Weights of a small image classifier.
Model: 3.72M parameters, 32-pixel images, patch size [4, 4].
Training: muon at rate 0.0016, held-out accuracy 86%.
Data: trained on drawings of small networks of dots and links, 97500 training examples.
Rows from block 9, named by matrix and row number. Rows with one number belong to one neuron. Each number is 500 + 50 x the weight over its row's rms, rounded and kept within 0 to 999. All counts start at 0. Numbers have three digits each. After the name is the row's rms in percent of the matrix's.
# u: gMLP up (value half) (model.blocks.9.mixer.u.weight, 336x256), inputs 0-42
# v: gMLP up (gate half) (model.blocks.9.mixer.v.weight, 336x256), inputs 0-42
# out: gMLP down (model.blocks.9.mixer.out.weight, 256x336, transposed), outputs 0-42
u.123 106:484481554535474495470449422503511547505470475421508489626533517496485616510574537571520459494423594539446490494456447506475497581
u.124 105:517498510482498613457534433497524536582559524562497536536427490413536467459553473558460475522393372524502550528419344428509583535
u.125 088:562522524680471569419484547440503530497521558463500508544505512580511434423524518488517502418484484401511497472393445463489494526
u.126 108:449439441431492479393592600544427537406538472449496627591486482504479527517458476572480521455506512469553434553512446470431486531
u.127 110:567509452537397571522505452522530468452474603502489561549548545403413515472462536496554443484475493507425546439451482453434510483
u.128 103:500513458483478492473568528545565444545438462527436419519424433506478545433543543496549446569446533580363460529438430509466532450
u.129 100:582522493457496559530581476382512486497484513534488538488525503472576545547499497462545405369483525518529611502501508586439469477
u.130 089:522459535519554496449454502432482499483400444460561479436568514492430606506565556498557442588438530433474536446465521541510529507
u.131 092:463421585478559511551481510553488496526434445530563443529487498448435592563463528589503561497483442520470454527502492398486454513
u.132 083:499474474406634531558492579503492456471557466500414528482471549523609506534448493476503504493560508509515460500552539446528568525
u.133 106:509404569482539489531474529414536535497429485442467490490499465409574544505508495564558466466489554481498535513472538509569449479
u.134 094:513542508503504519535553427519485515539530570404458495522470461500461519528537456437455470425435439468556499495513527563434593571
u.135 103:493437574514492559573547473551502482545431479511523565437511536550522575393455469502508513478515514503433587547534510585539420482
u.136 109:489447541501691538532456483517428427519495532524435500529440504444488607459549586522517490466505474570503631484511503469519485385
u.137 095:496487504529496406519491528495514539498454485570402513506524450486527630578497548463472517407469506494602419547529399535441556513
u.138 092:501426470515537439460600526550621424502541521465531505416483494450521462515481539450550548487574589397444545507469487515497419429
u.139 094:521536471485463542485453461334478509457530449502400519492560555564510508531481531434565512501499484524467515518470589509562464499
u.140 106:458462572475544404500490530517474468539316472553430454544530514505463475562526536478498588431496503532542521541515528456522561496
u.141 107:532548476441563446505636472547457495641468402514580582556410496477479470463509491519561413484493531533520547533462522490516587454
u.142 097:454475570500507470550481549521419523497558426452579498559508485538481452544466623485402518489475557531491444450413447517605554491
u.143 099:506500503583477472469529507546564470462497523435438428530516529517520476432473492484455453409382511567592455517516398361506560530
u.144 096:555485407494578393535549452477523434479497633435506517479497440449571510516505462564505430409469469544467497524418399477559502432
u.145 098:492487544531515514466416528481452442558630585506527496596547504549575464488422475491482532429403470523611519517438516519533498463
u.146 104:435539534516528510411368539567467565525568552514606510450489465490556465507514542606438555497495516531494508440355512537575647518
u.147 100:457608471540488469424584526536470388514556569545478519579490474521479378486475600471597485498493461622440488528469458452550631499
u.148 102:497495558511427504483557529508502550520527542438506508397381522495542446434480503474413482559542546549525418506499509570458392515
u.149 108:458631434519478520432537532535473442418568480539526512552522560542550399529531595504473464508515615543445519408471519477467539482
u.150 089:453485511465466443518508493435446473506482504470422493491461391555479449549382551542578501406493571569506510501563518538490559486
u.151 106:446477560427578528557469468444469522489572513481511430543518494499484577487473556525468456531455468588507507470502545443589540585
u.152 104:460444503593517588412441548449484482495531609399553367482388427485430509532481439529420458505479520515531469490484421559527474493
u.153 094:485523470446445462585454556507559571510566496524484486512398481535491525542480542462438455471485503578407586580492480485563608563
u.154 098:420635413544542437577527452520499453496514425532511502517534573429475496444465489482420495474387532516463519493452455546463455535
u.155 108:533486417582550563507538586445445484463459502424536511522451538523517568494514444498514472515472498418499549492521471519409506537
u.156 098:549582591439563560546571473473532523462387443461446559571488498547482574517581452533496401478550487542495451497613543525465493511
u.157 103:540550479567512475553556508436553491482507420475422505588547519416526439551459528446501549479431507499455457472534458465603495490
u.158 100:466446431443589443485418496453498502514565475498543501483533515458398484567463545517526559419447539514499529490522508554364458549
u.159 098:497608576396526467471421486487494462510521461477550472421503517537449529493533446562446518534526589513441462546575488496564503551
u.160 094:492463528495590517467506486487500495416522491566515575504481435469496587473381503542663564487579481463505575524453438540516555548
u.161 099:555493465547576569417534467485411512587478461535437495565498501451577538540470555533482415498567437544469558562481489545540476453
u.162 104:591441428442409503573606524479554411504392488502546570432478463522434525469499385465584534590529471476445485424431495507494433424
u.163 102:477531427492574481488507492489545411504514482511517552552430493596500427440380455473594599414536413548474435429512502462459476482
u.164 111:439524492554535453479495586486495510522470510460559484538434486441480486517540521412554563450482470413444532526468466429478412457
u.165 106:487529519467591478452535457430433463416506575500509525464560550495472517519513593544451547575491564522485456528543522488585443545
u.166 092:549505465513530538536497487470430507517512460504570461496464538495402453372486471440469458430483440469365555515587522508570476580
u.167 067:516491509444573445560531464435498482450412530563513516568535438566513496573499591479536466489465459466473518507518537487440503413
u.168 095:505512476409560456575505500510438551477512446472544429457535378446550490442446435470439474529484459507545479569422590452551539423
u.169 094:500421499464401485472509475508561551558494456440472460441537432529471459576532506541490525643542494610438445474508551385472448463
u.170 105:505535473495568572513495525483538571525544487512561482445417545527562501572461495531524490591429434472573496454520445508550437517
u.171 101:531492567591509458450609452402480485493589568504517577579488487662433507517482468438503445481527537526532514457563434452461513553
u.172 098:575440546500441482482481462506370515502447523518384536530422519513403479542498475541471486583536528442537529528504478485485453438
u.173 110:422500537430464433578460547463523432519509546509534514511507426532626560485508408536406416439511527483571555490515526468520583488
u.174 106:433419387444507509519549423618480451451478578600528523543486436518470489523528527498536559500462515522535470364485470468423446526
u.175 111:547428464511429543556596583511581412625495576473465554556465505547491546430495480480455443493476451569485554469494463470552467541
u.176 099:505550396453467445487498485498404531459538404506432487505458422513527552484463441542476534475560520564507460523476427493592416540
u.177 099:533515457394511506560519442475477438510442489426423495571469508555486512531419459521541485462576459612501525531484558526563472537
u.178 106:494535400598501472488550550522423447447618475582398483424546582438512464615470407484451506578456391429444520450558547511615520568
u.179 101:447549541559544524462531512588515457390577550468512514581436502449345441531540480435484483546420520455410586496562493548479490482
u.180 102:559447512515514525453594492604565455456467560568555554493502446614581525453544486567510532454543435559483494507453494572477473496
u.181 107:524588511580424544483522412474571567449539443519506527401451546503462546566490461487421485387457509484413463485465459452506566530
u.182 098:449429480597608582486505514566496461496481547500574510507437454488515518492461495439535501580518426502469436544560562354425528429
u.183 097:454591537484577481521501518482514457404529512544471567501473498448515444503493457570568595469553518443487512450464385516566536473
u.184 092:492474542500507480517568535503531533576429517476513458520449517496496482487519544493495447585465495510511504591592514517470664463
u.185 102:442468419497526427470494517487448453535513471574485538561392477551534427573550568510543493559466454669441467619531560457561534466
u.186 082:468510485543482596470509656473465480596469657507427506445536557510460392543463481411559525542520493523479537585495595562505457442
u.187 097:515590455516573477486471507432524540469503442462600505595493541476498445483487493480473454595460532464519547494468449503520510594
u.188 112:545466461608485510560563468522590569534508560538508437443494529547522578507544578491558432546407535381563529495517624511525618496
u.189 101:455477509588585457439428558490503552507577463507566558562536515490479488527529526458473518462460489520564523541426495512426494491
u.190 092:533465448395533494463459496603421514459530491508466451455385598506536405569532520566541568514579499474499505650474503525449480549
u.191 094:500512496531487484442529467536578486536568585475431464494476593435550457527525475444380478456508447552536498441496495507451393518
u.192 099:484427548464499473510519478516448599536419505543589452600552497460444434546467420573524545569509514600440432579604462475388472528
u.193 103:479570535484605442476444510476516557493386560523458470504453523496524488468499508538425516436550426469517561548515483502485525553
u.194 100:524405417549532506458425512462438492456527400474531583499481467551434533404463439379428500425513551440559526502379513520474597571
u.195 101:490515405547377530585514506456499497487524446443519518491420499532467529522543499500487493516568577426486557533484624431464429466
u.196 109:421592480408520553510496608463430474529562480474444549512561438641543470490473502477556458525453489481422542592521467430489522588
u.197 096:408529415510477461527461514551472501417552573505566555524518537458383474580525547548564499561470505515487589552514522431514480460
u.198 088:519550581516594439509478513553448534570460485517437500560595552488469502405493441508513533439489445501514533592527441500471534438
u.199 102:465494457528476524572457424555516541508488436462476441456456483539457517523524519495509531579469541601492570559471574424559487508
u.200 100:472540567562448434483469438560471517515491492461526454559468439596465474428592445518574467358468579521490542529497507505461443528
u.201 090:449421426523536486517462483553453457424469434538459491464432418450500524522454535635449462470451508492476517541478559479475528540
u.202 098:587525459432456477558560518568498514547475512637569499460543493453423438464436509571551498483462474508477525484549515490573472500
u.203 102:466480525485460508432569508490539541453596552484537500578508587502452500532403391510548484493414574464542487526431521505480479547
u.204 093:540494388453501482346459499438540498502501460622487521538578505431495594529437438444423616475480542505498561429550538487480471529
u.205 084:474454470461558456493556461378494505560445553579468511478542527534542527551532479498435495535535528449579534515507542495391532502
u.206 093:518496467415450537507497529493502436441535555503541457491462505562490589473521474474556529384471526533507538499489538479509498520
u.207 082:536600489542556470426480474515486469445549421477553498527539497517508433591449477505503550529530423596547456507378530420547557566
u.208 104:471499526566471478445533533550480563522599527383463447451535473478540570467547479563427573490507514506448490513479507493551481489
u.209 115:443512488569500506486484491401487491533575506472548448560441591497501529378398424495436510492545543528651417542551442539517496416
u.210 104:434533515524407531419564472495459535603570533462561475464488472516513495533452553483495561519523480527465471544475498476425568409
u.211 099:596657497610476411433483469540526478495552512507485485540456430495547543500478505485533446557461483505468472548534520415584464517
u.212 099:572515498514552576502473593533550496440491488462442579460481568513447509475413487481533340478468515578587500501565481552504451491
v.123 101:537511557512497536500479514369480414457554474559435525476522432433468464532444442542535548527498511473451386420445536522496466462
v.124 105:604427430485558514563420485559509574453506448443505517431456538480575525588480544496468527520564524495444599472498446544390498444
v.125 089:565454549404444459424540460467536535575469528557570500456517449431449495547493429462543466636490528575483476534483509443458528456
v.126 109:541459545456522498488463530478464496522448536564382574533437510452545467549465467480515499457618382396430548534505459619463486425
v.127 109:574518470401492538473411586444514469574497510484448464531365556493454541419506432434511531470450498506472496455486544487500413518
v.128 098:499455469440542483450549481430491436486474497537513466556432476579490564464620503462554547494546482525521528475474563510534505522
v.129 095:467454531547519452387459458421507492540494583550494463478538592498507418512457556609449526425441483571502548524470602563570477496
v.130 083:532600479561431453416401413546536525517490547470522509473481473438517513551504488541499523450526545608528573454460573479556500443
v.131 104:419539500534539455373494482330545533474553413577489479485394478408402518473517545506496549515494617494522572545474397518492492470
v.132 073:509441466527519464506515465472479468490510458483553508395467464573469480525456487447478533558549539467561518519518552535611507514
v.133 110:444477542408590531468478559496571464493455481503483447473547526505596437504501525498563500540508525509496502493532433426470517466
v.134 101:523543448523509455483532534532563586515491372492530525498466433469459557552466484472553371484359488527499487557489477501455487541
v.135 100:518456462517542507437428465428558516460441476495478476469426408556537469506546477410483494425533498469534516491475598516555461522
v.136 093:538523463461504556510426524509474506449503583527423503597516476493512527425482425505383475475522502564524491469478489502538469596
v.137 106:509493464462495531443527392458366482421498526450548509570564519533400589452482528486474540533575524467487435553448437488563534487
v.138 112:575453468575527457433547518564480431519567448430489575486581405511535524521550542468438498519476402505508515443440499543493446488
v.139 087:548564460520509496483512498479502492515522573475411459557485506530433500484501476561536480474480463522515481528473503569537518542
v.140 098:576500477436455481495473552473472534472551485501470473514502436464517539451580554488492336494477460538461535424570541588460394539
v.141 108:544438409401509494528557516474385535505490504486570455604551384511491482520430526624438473533513413413365533521448396432498508429
v.142 097:496452422559428516567480548450380498544495576493554453580481434508573428502574540546514432466415555522459533417535541421416523503
v.143 104:511454494491517521543573504431492505537497478464477473484479512557410432471488546482539529438444434483576490564473524545551600413
v.144 091:586468442548547533467425483487459443533588496497484499538504502506506486555520491429450521461524571479356521461541518503513424582
v.145 105:449471495510416517450448505512529481551456601450368432517486532516484473480492544432472479463512555516490522562399428410492481554
v.146 099:549585407483468550422452634552404532479517492428564518505495385458426506447469513457526417440498472514450473557527548542504495540
v.147 102:401500579547630440455530520530544515520466399496540557561596469542510501509482528508528441508488510489490445526508476534514572455
v.148 097:431568520523524438540520513509485497382487486484520526595550476634526462473461528442546438557463660490486584472535448499482487569
v.149 112:434349502545547545449560522440562535438483506479499564491430548484463449565511520524485481480626475419555509449484483420475584466
v.150 071:467439521481430509584464517545440580574455514543513535449445455433534457563483488548514464469548505502514586450535463529564552498
v.151 108:560461557468492532515625544444464485492507479463415512458484583494513444419458571552485481462570536487453499428520475524521494459
v.152 108:527467506541550573490472628540563445497504455476495367448486460498431436467384412513456446496525511367495512538480567513463543477
v.153 097:447547482441549461399449493468458452492555535494589519513469560455507521518452461509436519493466443516490546484447547506533510435
v.154 114:477622600504540486521463449389502533492541497530512495439485376455429569470519467555550591505396463477449585549526499571507478443
v.155 107:540461416461588532416503495561544449473486522513524526461482403421507543428504549527475534473476452563516430523455536469515591487
v.156 114:528492536443468492474549444459533520595518439465457490550571477526478578525509493581458552577486564482489535446501500391425434519
v.157 099:530498431490467551431467542343536494451458508535536589553465482583478465413472437476472540609411472400459404378472523536436493534
v.158 098:559569463406544475516529482533393438481453570438491476581596478444441440486471456439515469495509433550521498576528449462410486493
v.159 101:458483520504485526482481456501488469598514482507437456432453514525553483523469496556458479489447450581525508482527470525487484459
v.160 095:382447567508558456513511425537433490521457432521540494483517560536548494517437487450440575537557509451492436600576564556437539475
v.161 097:454472519458523531541460529533518473525460506492523516509568502531442471567510463433422434512548568494562516486485405561503501529
v.162 109:519475497551507593480467479561528531535370409433521453554571489460453544545478611434441462550510506426605544622550540506487543542
v.163 101:537487533451560547517505480561522527482491553548391435557517488524492478554567547525504438453444532471397495480501453525591466440
v.164 111:448415515525440521554494557575503422581422544574382431587484487605473498482527583523505396580492485572538511486472487569472542499
v.165 103:559475486528536419557458489488517604518488485495490449527429498491519474489586618504538426487493535544463473509503462377427466516
v.166 102:454492441493565439507449551609562560471492451570497384530549441531565506494495523525550371538534440504488499577548505446561582549
v.167 052:538481527543441606435426476492443552443538527491537467380530501457481639463546528558503550564570452507563598393498566535537534553
v.168 084:562524466431529391533505462486482469453469516566479459522480451519444493473454517521513543500480536472421464497441544445542511528
v.169 092:539486520505509524480510453486543568593495526408456407414425428508549571562665455479632564538446459470398541465499540504442505527
v.170 113:577474454535509600531467580495444513485519574573548515432529483473533521461591493463455449558570463536465466546512477410508449576
v.171 096:454530562465462510445445453491522453445555496556520527453459554415455584579501520572517468501507479560566520514431603428448475474
v.172 093:452489523497566514561521500558475595542506504384471415585511391500497526582404455550511506594573444532491576490527555480453525632
v.173 107:503487483535479490543457506519442497556533554502551590452508586475546561581497595487485334572539513543471443530557539545542505424
v.174 100:447445474481491452572405533640479587487478525485524456491525478472537616510544607525518529493506417480538446534517467412452517537
v.175 110:423549471484500463559478481440503551451494408546468563542512611451460393441503441466476524527481472524425500541455531551507479447
v.176 106:469548457506491474432423473533384417523582535416567561579508492577575454425498475541515557464560528499550512547500526502509419502
v.177 108:459625516516599482463539468507574409427527475466465529492562457480451502476491472526554583500426457426446515492518487495403477483
v.178 104:493454482545546525425489489477463481499404518503477558479531552490536559436528556614492515482407536489491446452413428354416496571
v.179 103:480532458536498613559385516442453617458534489487504451491441463521477481574562484591568460476489536582432465510465515462545480547
v.180 104:474348531464413452538428501514358491487540505478593532473556481507569589516502436462457549499524419560478471447482492468464572476
v.181 104:533415511452509495430507515515587516573510448406557519523597473502579487480569558639495526463630500465568458601556529594486482439
v.182 103:472526523517640503584578534519438434489489528476573493512578538492529462535476487549549481608644504392430564529584461478534504407
v.183 098:468441525486568539440467534571472505612541482534546510499476542569509548500399449476438539474527415436509432553535503476445496458
v.184 083:549474468419475514488480436449490436525414529502499593502474469371514513455479484539598512473471530543475529460476467519478504538
v.185 103:491451512557601510512459525457433470470504599466503571564522529547442499431543443592421515424539470438477580467589531553552504509
v.186 071:577542460539467482527565472515488471470536467517552531435474453460494446566481508533435478512525416474497432494457541519498525511
v.187 114:432454582479484521604497554501536424556503554444472507464526490507528547487581594482537484461531448395533586474479455444511498561
v.188 110:594484500476461499556453430481490401436438520424468505488518480519440568609584533516389502463520512570493513529455479536587580578
v.189 109:531490504494439438541512449516580486500402562456487507466485408520503501499470471557494506448487501477551443607535436595440581402
v.190 099:483468497513495552382447449500506571492475406445553469406527509516493564498565503486519506490477440525462460492469474542470562529
v.191 078:506479535445558521472465476374418514398567461460611559451492488596511481539529558498501555571522440420484624464467522489550430487
v.192 103:507494460511572521508496516480465504566494468548548390461507418540516517488477598554598415461469484561403535390448428472483503478
v.193 107:461414475493567565485530417565388464484416453462534535560513572463445428552591522596408525470508540480427405470571503534511443505
v.194 095:593467516471536549494448548568514508442498452562480487497433478452552461463531548401511564520481603423528509530558476456419350473
v.195 109:576464527525471540604532444501404467459439457565492384450527503477417513529564501442452404461558530513504506506559543561490457550
v.196 106:545454464508469483514522567506439547403528602592531584528413454558513405495446457394537440429543410478487496479516485502443468463
v.197 105:511536506511534505539544448504500559498530518617460549506497476519521545433499511410550542433443547471595535399511517459537516597
v.198 102:504521565547415508483487514554465501448482509575594432568403537490520501528448445519491520448406515511445517528361389482472490427
v.199 101:506499494583566551586481466578464431519465518519502413529568480555410586530563413575463465525475478577485551564465537503474601534
v.200 097:460494563417535532475500558493537491525541558503456587434440450542533491527484498545496566537571511349485398556406614513436488498
v.201 093:560531483384416560492449527441457522446517380504479448505585472525383448503602521474488436562557437476476498458492523570514527477
v.202 081:587465435553461444565491480454555484497456503443430589536527386443426522549465515533474435503513401493589433520444490490483506544
v.203 101:403469514522560546417600549540506470595433411533486485477483468458464527533441468458542490460501460473474468525578498481505485407
v.204 106:529474566545507576411475511476541497431542462485485465465496530456523516446437459490466484481409560461602487552434588440407464496
v.205 086:475512598511513382487515486487525588524524481595516523490468523509521469472493507458499465534482586476410485542564440499458471519
v.206 087:575480437548548520485546522575567517522511463658481476431501513496444532373420538488557526568474431521558478510574494570547625481
v.207 073:508514376512517579449520464531525422504467511540497475467555555569568583401462558501527592528484389396488569522436512435477506505
v.208 100:528518503521409449554558510510475558598510502546412436546466532464530417511408485486448438541481429518464443622466580480443516526
v.209 105:587566458489547553584502489468459460534507477514485489445514460469504496462468457443510439509526440476500524491495578536485488566
v.210 106:461560382532463463518494486488460404444553547374555459573529489595412513500506496446548425557513534589582479565566479441520500512
v.211 099:358474417442553436540444518448518489591509505423519534468461517543483472469484511538391508527443464501529532597454484499448502485
v.212 099:500529482435549503546447471649491533455436492506417501534587465488564478610446520460504507542460559491448502479569560459502427550
out.123 107:547580554358524493509599510494514464407545428500494442531518470435538402631446500594451509559494549451460567525476468468506462562
out.124 101:467489532546520467416448565568469492433469401512486500478521519548460532532458517510370508518528441436520490618489547465539496495
out.125 081:444560448401493495417504437408426500546483477480533547399530528599516434444508418468477419550439471489498472485451518531450562480
out.126 109:603492508539579499587521509424471449544491553530424509499435535464519530487480453493486511476423590517512522564570475484551532462
out.127 104:527445549453445521569477538496486368528558473537440572467454505459580552579586490491456521576588408493531509529529530439506494511
out.128 103:536485514484519455547538464462511574520547542576437471532536545460419508568541514451510532514485414498506455440480564535569580520
out.129 094:524488467522480515474483506548518449489574528387515560471508487530533497512520591493526591613500509451485477529497445454459526485
out.130 091:478587467481577535502589431447511519482522616542475534469515475483526619529372368549442588492508489576470564580524492527483437543
out.131 106:464546544444455441527472473477527516630444491467484527408483462450487501539448518425459401416573466547458527566462478494497485450
out.132 076:522424511482443482413494482493479507531486523513554476558510523559535486543471477536507577620362581443495395498524456520409500483
out.133 099:568499427482425502434555489464446445491484504548465570407497562585508451469477443479491592503432457550551497485508435409479508473
out.134 104:468643407541470514484506524540541499534486447460531493458436501485521548606475499568504502570489554479457505466437510511556539584
out.135 097:463541526444534542472439534534562514391460607495504523570533600401445472527494566525514482471424511462516485548533352486512516548
out.136 109:445477479469442599473566500455488512480456516497531483492582522514462453593485475472498474482511502459399496493439525569486410469
out.137 110:493473470454592462392499531590514474448584440475496558532566491483420497527502546581564583495403511509544509566447534482481479468
out.138 104:487482505508547516467519448515445537471454491497408446489470495534445485479457422529461535450539428551477544484505590519526542503
out.139 093:477574541536502489464564545540535488519534490407647394498469527456564547391468517521495439607494455602496458516549466468452511464
out.140 098:504414582454603522525510528458468527475446559437449465603476528417453466471395487503473506473584559567548512589497422589501518444
out.141 101:509482488452541523478509470464522464438581440454419454559528463549475521487506505580491478556578400457439452533508548579472464483
out.142 091:510446419515499550509465493554631468485453507553499509571382447463471528525501459474546546473534530523572437494426528529387409464
out.143 107:514381457582478498523542492540427497503448510414442495548576500485410476479452535485567501482545532540471472456525551574508462521
out.144 095:473529545583517555484509565428537571488493503483416468503478491409522516483400534516491438490457563511477584466448561553531485472
out.145 101:460546419456489536434517598547412505524442503444416438436504536395437530430563483512436478526525433432447491485494462537463587503
out.146 108:466540537554631576537488458479437556441510492520550555536540510498560506563552405529512507483550493499518600511503539523432544535
out.147 098:477535562538490439571486503542507486470541465466478469527469510528597549463492445588417567451522496553547421523560482422450582460
out.148 119:441575492544493450448463497562573496464486439552523480540401511523473523515507557428507460446419621560460487474504585509488499578
out.149 108:456505509598424563488593508498534511572459590492415467464487556510540512499577467446426496525444438463466564508485475496471568553
out.150 081:558511431549584520482604491483530537478569465533540524555563597455512436475561555526517463564430471531551434479453490471514487499
out.151 109:454521485410469536589497488552470507380563510444554543557507453476597481565495482491468503576548551514458527508444506478586481490
out.152 106:497516399562514521469525533502517560548502502513548577491507598485498501451607515513508417546524482445442444489467435413485517565
out.153 103:513539489511471502451470506559535521419492522508568627591523518482524560527487528600551608599531518511451492495484585418506506430
out.154 115:474408488510562458467497465491502518554433604503554526519499553572509479511606461531402484484430515415455418509515570464580627484
out.155 113:437507496429516569525451535525450528515504440485496433450532504536574523458535449523446503420497462483517442483569626511513482563
out.156 101:551547438528486566443500507467427491541461495577438523440447496381512491531469540506477503519413467407465463418467494574506567495
out.157 097:418494538535506480499443544480481475518458525501575532458444464596383517541456522569528509633534558537513594529598414465380453467
out.158 111:522533523493539450520493423526528570517462469426487580539478476538579354462431475462496500492516542470456517560489514479497497454
out.159 102:536469526484592442510437487480525556527525543530472475544480503549489499406562523419578497499474510472449536501492453541423458518
out.160 093:515482564453479484472504496522481489570551520513527501471566527573539535491518537422435457526443472419427388528619442533518469536
out.161 093:503500443429552546446516455509511543445517437555492558409546442562482470517522547563447506489438562396527429476557502500485475590
out.162 112:492534513532554462464455492547455551428474530492524416445484478539541524526484468542495392549526478617470428493521466459435501524
out.163 101:479495419482491509532442551508523559432518512485427609464485445510476515556487454538479448506488559520465487466480513408555568517
out.164 100:536466560472447515471492403509483363483334593485499501514442508522455503447492498519422508424469494486560500424462484546445454431
out.165 112:502517532505430541511576569463449535513499480488495406462480532497533402450487411546475520377515557569525502500502449535432492424
out.166 105:414441584501489472428502505558540482396488489399606503509581428521482566563548528424613530529483492513510463465431581511551587463
out.167 057:487596498548472501398518557558476498508553480388549400491444476505496558435493458461509521491489565511444627490518463560488464544
out.168 090:480450575536539442492443442495539479560492515501542546539540605544429493540495629531544607473504525528554453481498460488548469471
out.169 097:548453463555507545481537411588419565520475457364440415516528416560529503503443475416523435478527494530495475479455448462508540548
out.170 117:488581475453431550537529536482536550556492569471391573521488465439443531438567515480525471573523501547499547499621517464528398416
out.171 112:479580502608561478567456453501532556486491438531484531495467543531476487499434601552521470450465578450444460535538455564507617541
out.172 093:462467478559586488549537523534526523570461513440543402525491431496557525392452537486538540437501461546435505412465524429476480439
out.173 105:504424479504608509488602510457485422487534501476491511422532578462517456486524506536546488594521482469433522401427484505431508509
out.174 099:534469516557532400477499554577525586428610494450505607518536534500449460496498491507514485442484524525700566572507506544522504440
out.175 102:505604516463441496465480459421406473494505464465551470446531391537469442510440567518542520542528513478454453587569465547493540522
out.176 104:477500514464516468374562502556526428466431464546590502604517491545397489539511533516542593450496484415544554518496471532478461554
out.177 101:566472570560414457510562539410522457441570451423626427493591491499535543517516541514615490444381568437507476559463516549370506494
out.178 100:551586552543443516455466535499519571602394574483591551488507545463530463478521499470482475438497495498524578511596491491450412394
out.179 103:450575445386424488503486494448442542536536473516482538556450453543505440488450470472496545456590448517571548479541525435546519508
out.180 098:427487455400558391614419523444491576458564546492508488405588455466449513478483482435557468492412503560557497517517457448557501567
out.181 107:445444465377496534433513511403547481553517546497474447568463459400463475537543483512472470450424575523525489477450511426447475523
out.182 104:556486559401434502584515464433442593408535481438454506499527509530485455556476465574557541430530459557503404468530404501515513467
out.183 097:579398539615474568473562526411542525551425440461520430516512470514467450485493535464583520480453555541534562558483503495498502482
out.184 084:471466496454457507476512505542513513548549537546433537508617385534515449521425459510485479512512531501489522385518396475439433547
out.185 112:539445446457487483446499490510430453463527487478622457463527532457512502590526557518426523442580496436543511473529405530475425490
out.186 071:580495530424491501503463463510531509471557544496442589475472497489511544572389448486458511534471394489442608515592536569409483560
out.187 114:432478491424506532543601481518600508532566478521493523426583467454538631502491489535448407425457491583464498545535440505420508473
out.188 107:536500481433494499407523457547490456620466477484483509556464460478444406471473411564517532518528428469538557540481520462502397559
out.189 101:560500414497396604434531395551559496461441434512454613458456538599557571512433485565553406492460536500535515493533459466494492485
out.190 099:419631526452522491443468509437463506549497412465587521511459543493499563481466505520550453475487548466361557471614541524547555559
out.191 088:464489470505497523549534530408514512491536488579502525616414434643460484450533604493491448551464504442485516577490499497463571559
out.192 114:595532444491550607461492552508501474554568495441550539440512420540458395445599439509427523477486402499521472566421367501534364485
out.193 100:581482531439466580541543525557517513522514523473540436542475482399574492514414512535534509613477511570486550529532478485543507481
out.194 092:452524440457447596474448475421594637601481499556530423528532526548490471462522514524530617478499518481401517545500464476522490492
out.195 101:438512573415557423483516480580410559509429466567504494542466488439545563534497487503408502543448417466568554507550474468573471536
out.196 093:552485568536481484552483459467578542398460558408506504479492492432518524544471520478496474562521476591598450467411642523481422459
out.197 106:443587540557554485506476504444457526522567443488474433595571448491467500487486557491573515455463512589526471446503370535590494461
out.198 094:553475484420542524543488474451453459383543433481536567509471525515537460506530535502495566467571508460447467533564484510483455481
out.199 110:492475504546490353422548514410519510482493560453479525446513400470508480611536509546473483479511494568464476450493559513567508472
out.200 102:450536471486541570453526511509532472427461500464577602370459505412490549445434546559452425572485551452557502545533498504515451482
out.201 095:426576510423543538469493505473545472614519552479434456479503491564496463578491513496548552471621566439492589516562511535489557608
out.202 090:506503525459564566424516484580512531547510593355442600546429520465554545468464505464499473512521514474496571531533461516437525483
out.203 101:533507521484489537528529614465520498509411450598423428498495415511492468374468571471441514505571543523449665456516509462431600412
out.204 107:526492497543556543484437457492523445582480637515465450471487527591494470428524475512491468505543476391511459530410480477601500496
out.205 085:538533505498483571494480567464576490461562379536518442504480449598502480513443536614504477505495493479445396481511549552516447537
out.206 091:476578521529490489592497519470436423561424458568469445489408428568432533454486481402483449442519432533491574468500469489484499548
out.207 075:512538471395465532552568422509501527490510525557554503507552528478545624365579478486530494584482614490519600531535530446490512402
out.208 103:495572459509576500525566546535441518571403500523484548453473448609496407457519544513491440527430506439524563514503581438576468510
out.209 108:535531481480583461483537573518476542449430493455449615381516532446489495548601527542548495449522465471473451515535553415461513458
out.210 108:436537439542514514404569527497452516493479498549470406630568477476599536518493544431545427491488407530464520461596534565451568585
out.211 098:437442488492459450480465481566500537494511543580556486505486507516498506439543566527418380418484450484516485528484578469450514450
out.212 108:532489446484487514469427448525507558499464501549500483426581503485416563565525399443506555475427417485601536547538573463579452544